From a checkpoint of a small sound classifier.
Training: adamw at rate 0.0024, 30500 steps, held-out accuracy 96%.
Rows from block 9 of a small sound classifier, named by matrix and row number. Rows with one number belong to one neuron. Each number is 128 + 24 x the weight over its row's rms, rounded and kept within 0 to 255. All counts start at 0. Numbers have three digits each.
Before each neuron's rows are labels from the 100 clips, of 14976, where the neuron reaches its highest value: "peak on" is the class under the peak. Only what is clearly more common there than usual is listed. The data: short pieces for a synthesised band: melody, chords, bass and drums.
# fc1: MLP up (model.blocks.9.mlp.fc1.weight, 576x192), inputs 128-191
# fc2: MLP down (model.blocks.9.mlp.fc2.weight, 192x576, transposed), outputs 128-191

peak on: F major chord
fc1.201:152131146118161135131109118104097111106129119142102159140148130188168145124180104107075106104096144149142127147150097115144147110149157156097116175123139103088110109129136099107109118131142127
fc2.201:131157134161080133152141142143179158156169124109120096120072127131127131135133133099130123159120120130146102090105160094141122139128161152155107095129147152105141100116103125104150123070134098

peak on: C minor chord
fc1.271:110103132132092095110121149116106151118100137109093149146131182153134129131107181111135115127146133143129152151145111155038148132176096107109123159107133172094134113172158114160091168145160140
fc2.271:114119130062131136117147130060148126099113106124145145142125118133150163107140128140133149141130170158110113179170118092131170116149144128125132140167119126150106125162112146143138134159146151

peak on: F major chord
fc1.448:121117127173121125148081116190122084147157131143148121155161115126108082114152136123155082109127090144117105108112147180135125132153111129097102146149155131120111134157153123103129118130133114
fc2.448:104109094082114141153106104135171150118113079096146090120164144069155127147145141150116207138120166141141153150166144112140137089117135134116115089127087125125145114113122137104172145125121143

peak on: C# minor chord
fc1.399:136144147173119125134153168169134151180168153113131110138108125138086109156153130133149110141111054117135101152128137122110110137127138140124146124130114138117135139129115120161142125075126119
fc2.399:155150130125138110085133125115110127128082139128117149123113139143158176123123121127082116081097125118171179155092118163163125169113150133139134153128115096079092149106136077154167107146084119

peak on: C major chord
fc1.238:141136100141099147104130109104119147162146196138144167157104121152085096100142126140150120131123086120150086151173085146116127155160122171089141138130161177113134105131077087155128095124129144
fc2.238:155155110165153131149132133128121130158149169146148101137119096112135090080121115134120147124142104115123124104107121090149088159134158145127093121147157106189137146117116132110089080082166104

peak on: G# major chord; G# minor chord
fc1.356:121096118096137140118098123112132075118110178180105132117121137164078134132122125155121093093110075138149138140154091168130135149124140099124132143108149142138115118083136083141076097139155132
fc2.356:147119119103109122130100141100124131117101119124130103139134131152147113110154120119104154118127140117139106147090099104148129125133178162105108153155153120124089068135137055119117101116118115

peak on: D major chord
fc1.296:137118134130104135154108099093114091093128145134101128142127147189148125096143146089129112144161159136128124125131117075111165132150131112117096174152166117153097101153130132110091121112191113
fc2.296:124168141175150135120174154135162080150108117157148094108097125092126123115096121109120133088121142143128153120114111124184117101138142134121172084090112142127114094132138120141129149164125153

peak on: A# major chord
fc1.536:180100126108164117167146132150044102110140100166079126116172138102140107156132117129095105124157150142105152081112135103113120111121169122127112128121142130164143131114124123075100146122175143
fc2.536:103142143131174123115131105138112120161166146128151160142108115141097143111134125126164126165098114160116102125182132141151129119128117144119121160185121080130133152137117121134142137114110100

peak on: D major chord
fc1.208:167173110121111147158160072083116138122135092128150144152118077161138115134173097110098140133113165097110093145134126057151143114115138174112145122140168118121124140118081129124167101113095138
fc2.208:136140071117158133149126071114145121124141093140112118159122149173123135139144165143141144149129117160116150165149172088141142116158146120124139154123156116128102125122096132124139104111155100

peak on: F# minor chord; A major chord
fc1.113:139099126116106147142080111129112107139132119141126128170157114168118131114130126156125100102114099101158114139101142149142116121116169153135099185151163131121117121117126109104139110137130110
fc2.113:142093141111138106140117107117123129126190163143121155154141122101091098123106132122158092125122110145162118130127123125100116147147137103110144146125160141177160136129092159152160115083124136

peak on: C major chord
fc1.74:147116147142138115133154156104084148132104127162130156158118124141126154168103140128126087060152155104120128162151115141086121104161126121122173178106139157119091156124128133135114178130125166
fc2.74:146088120073112167094098094078159108133100145104143138133113154180131164090146148138108146123146153135152112162165061142115142128127137132160141162141115123107101136105145123141152137134097108

peak on: F major chord
fc1.355:145115095141154120159113110116098136148162115143110137142158124161093106165146131158156087141113088114107101111161136128121143147136164162121131143118156135114130124106111121126132110108135146
fc2.355:145111101112146162165130129141140121137170098166093095129140132145077110154148137139145093149126102149107106103121150109122112109100142150151128141128160159136148135092106123097126124090128101

peak on: C minor chord; C major chord
fc1.359:084085129131090141130095121128155125153142145150129106154133142091105105121136141138164156105146127140118132121139169125126136162134101116136134105110153158126153085099141126132072157106163123
fc2.359:082151190137117124125120178148176102114136127131137126142110124137156148109136106134167110145088104130131120152108128116176131126114117104136104106166099104153121097119114176116129137118112116

peak on: C minor chord
fc1.140:116105150115167107095123112125084121101119156197110166108143133135127165112104104133127081073107128157129166113136096159111142145138149112136129165127131117140111115119158071111089122154143124
fc2.140:136130132126087146117105139115168119139123114090143117154113141146127096124176140121096141142133139142131115121066137109147116140117107147153106122133136135085128060111126104101109122109118089

peak on: C minor chord; C major chord
fc1.291:092144151171103104131118159125131113131126153152148129144136108121135111119154134102160090078136120144141111158140119163119146148186109109104152152143148152129104122169162121149066123141156133
fc2.291:126148172161129151095134148121139155146129136106140126134102155098157154114111143093163144125128167108123151096129120125087137127141083140129131117127076120084125144135149139165126163121088147

peak on: C# minor chord
fc1.257:128131131117093133155142179114103139145107085120161146186150109144135120150144152133110121122127153126103116151118153108128115090129115188115122163127123153088132117155129089117125164133130114
fc2.257:117103159115121141092112172103134163113127158120129179150115137158131171073124146067148080139109123148125112138132079157074141151150131135110101163145175157093141130169128117138112169118119138

peak on: F major chord
fc1.527:134134104111093136145110126134098134147126096138142142188145107157115109151181129155126118108111121106119099145150133105141125105142148177114119161137152138101129109124106071126129143113133141
fc2.527:129112145125142173136120145133129146129176150157109151153099105165088146107119129113155060154086122140119081121136127145108122173109150125110112134136184183117149132129092136141141154087111137

peak on: C minor chord
fc1.60:141152133157144125107134127165124141159124146152128137130117129124135113138152129137113106071113122115150136142152133158118115162181126109095134141094125148122138133128110119164129141121124161
fc2.60:132157094148147100117132104143134132115140152138118153092100136092132134093079135112148139085129131099146146142073100154139156125123130098109138154150132122157076179151122146151183121121108137

peak on: C# major chord
fc1.522:105109150133121141110115147077139155133157140113119140164113153145113132140146154106175138138093129147159125162176109105071147124171129121118154152123130153125140093138096111161113161050130137
fc2.522:093112133095131122123143165103171113111108122118150126138119138101140151094126135131144091152137133155093130133128114143147151156114128074152124104133123119142092103141122199124115171158131167

peak on: C# minor chord; C# major chord
fc1.58:159115145128153128137110132119085146138169173135109155164162157122149134121103127141109107116107121163159147131133121142085084150139172130114109167120120137149146115119107108143110140080152130
fc2.58:127123148105106130128145146088119154096110115149138175169094096162150145128089144117156121134163189111103099127142118111103165112167139133117140141129142180146120150164137115143131176127131160

peak on: D major chord; D minor chord
fc1.70:118172122146129131155136143146087130128121109134146135154152085122189138153120108131094137072117124153113122133118157131151111100157127148111128182148125115123113179174153094108146107147127126
fc2.70:160134110151143130166136089132154138130172131123130118126105116093125124154119130121141138149150137129111127095143169087117133132122155119165141074113139105170127133105123168115147119061155129

peak on: G# major chord; G# minor chord
fc1.112:152161081137115127135129112134118098162094124134101114135122149215113124164152140164108112113132091108171139165139123136146135153154154125119143170102104136097118105114114089162147091146132146
fc2.112:108109164127127095146136153127132120107149096107141107118171119083169126112152127101139154169125154141100113146139151110124153086141134124137128111159081081154121125156169158127127145146120112

peak on: C# major chord; C# minor chord
fc1.410:124107116110107121121078123105142104102152099133131134164169153107149088118155141101119158110105132182122134132117137059133124103153105144088101168134141133126131089120123093109109126091154080
fc2.410:104119132126147138109125130142154164112114093085133135107104148128116161136124155129124130159116133154112138101118153174126149153101147095168094109137120130076121118093114159125139166118100142

peak on: C minor chord
fc1.548:122109141118157112123117148108090129130141173159151163145165106095119106103120106147128114084103110171109106124146114122106118155138115143084122153128135158140142124133112103124080128125152129
fc2.548:082146094128125132095156155129182148132124101115165114122117123115113126136161148121131143127143114173095153122083160121165134146131132140167139119136138114111093098105126111132125113098119099

peak on: F major chord
fc1.341:127085129052113130151062141140119115112104093105143116162232110107149102119139125135099145142126146130116114115124118151129104134123133142098075120154144136102148109155148142089126141164128125
fc2.341:127142139097098133118102130132104086120101126139139141152183094133140092116164084140110117112100142116108099145149132124143115127142098141096103133152117108137154112147140135137122113183110149

peak on: A# major chord
fc1.256:141112080123189100117159097135098129103162109199115150094159128114085118164112116134125103086134109149096154122124147104112125111136151119132158139109129103159107139099143138117080102096130132
fc2.256:112108124133144140101094116128154095151106134099119115125125167148127126097138159125133134127129099180126167119115120138132129108123127135167104143151117085116112136118168116122106131144157078

peak on: C# major chord
fc1.323:133093167129122108136109136137075151105173140149099164160151154110141140129128149102147103125128168148129139121131154126063128125157136117094109155127140161148158096151138105132100175077168133
fc2.323:127170122133143142125167156108151102122090126128128129109102126119150166099108121157096129111148152125108134129102103137175149141114158085146132105133116116130084138139137170138122115181126148

peak on: G# major chord
fc1.396:129126114120115120131103105165094092146137159152114119137161145159113097151138152149146113104137100133152129134155107185115132120178164119110134196115125133111097129135152078140115099144150131
fc2.396:130126111105130105147132119109138148096141113122150115161155123155137131162156156090099142137101116190116162141111154099100124134166137110131125111116153107134142093108107147119119108092108107

peak on: G# major chord; G# minor chord
fc1.429:122136072157126129125122050173124109161130123124122086105136145143116133166148155166133155119135097144158160137125151168142155099167140138122148155111096102099103132116154090139166101131125108
fc2.429:170145094127116116163111080153149110122144093079125121147143143126156086133166151093077136161147134170114145109082166102147119110113128122144078127131157140116165106140094154094163108115137112

peak on: F major chord
fc1.468:127109152130165129115123150119093107137145125159134145122191113122098099124141108140163105106096108143104087123168079132105112094149159175076132171144131124140123121150165076119095127134124114
fc2.468:146156119148146125122142129144166098136122094131126102112137129093115092148203107112105142159122138142111141105116165110187127123091092156131142072091120143109171079100103143123164129147108117

peak on: C# major chord; C# minor chord
fc1.389:135112182150138118126150179108096135156134138135122103133129157127136138152157149110133089129115142143121133146134125130087123113159160134098132171142102115129119113155138105144100162079142133
fc2.389:139121115096167151154155155072129135098118137146109135138075118154135172108066144136144130119141153147105118125121124118132162133117168112157134165173160150140064192144122143130137151109129125

peak on: F# minor chord
fc1.260:128109147106160139141117103109093120095143120151108158158127141173162184133136126118113089109119134163120145120145136127131146117131149128126110184142142101119089128121134095083112135119152107
fc2.260:108153146138112120103139158128199153117153116128116137097080129097140143095105122078141111132103147116143100105115147106143129140122156130151098091132150170123141116130109128138148146091121133

peak on: C# major chord; F minor chord
fc1.130:122096139123121112111085131118093126104116104136127134133184151122152106112176145082130123113103157187085155114120128107074136119144123145092089183142128117104124087140171081102087149121122078
fc2.130:123154112147178139117167136140180085143131116109118128102098157118111120138116129159126135161121126150133115130109145139177113124106127128144140120125106129114116132104104149125166119130145104

peak on: A# major chord
fc1.387:145127119128129113157133149139089115156172135162133144139199109129112085149109132151125129089111102147128124147131135125108080085167154156098144159120099130158125164139140093127147110116134121
fc2.387:171155132177122145149124131132119123145131114147120136139119102120116098141117111166110117114140139093135099121127137117182115128123139157117146089092156180129137126124107124109164109143131150

peak on: A# major chord
fc1.6:124143137142141111162156141161080115125143146167147093111146062108092097154111113125143122075144108131095132103086157123139139110141164140142144134151131134167106165171142071102114099106144124
fc2.6:121117126134141148077114135119109091145115176144118169111133152135112104092079140134135125095113104159135135118120119138120099113106113153137112175139096120143120158107128090124138125133115074

peak on: C minor chord; A# major chord
fc1.180:118132132143137099089136140145090126104113132155137171114151148097137115131141112113117115087102125189097156122132155132101121149142093131113119151111115142110143084131107090113092143125132102
fc2.180:132138127142174156095141142117178106160114124092105120113106164132117130121157132132120141160102105169133140133134111122146119121107136144164129120123114107103138099087112140137116123121141105

peak on: C# minor chord; C# major chord
fc1.146:156096170120136127137112127115070161132146140129097171173129148130148157127102151132124115099114169122135132144134117149075115123129158136113120160134139162101145130133111128137127180102116142
fc2.146:135156122091136125109166135108119121085086123140128175106098115128143167137093111141130121134154175089126130134148088168149172140160143083120158139117120142139095168169116152168167159179098219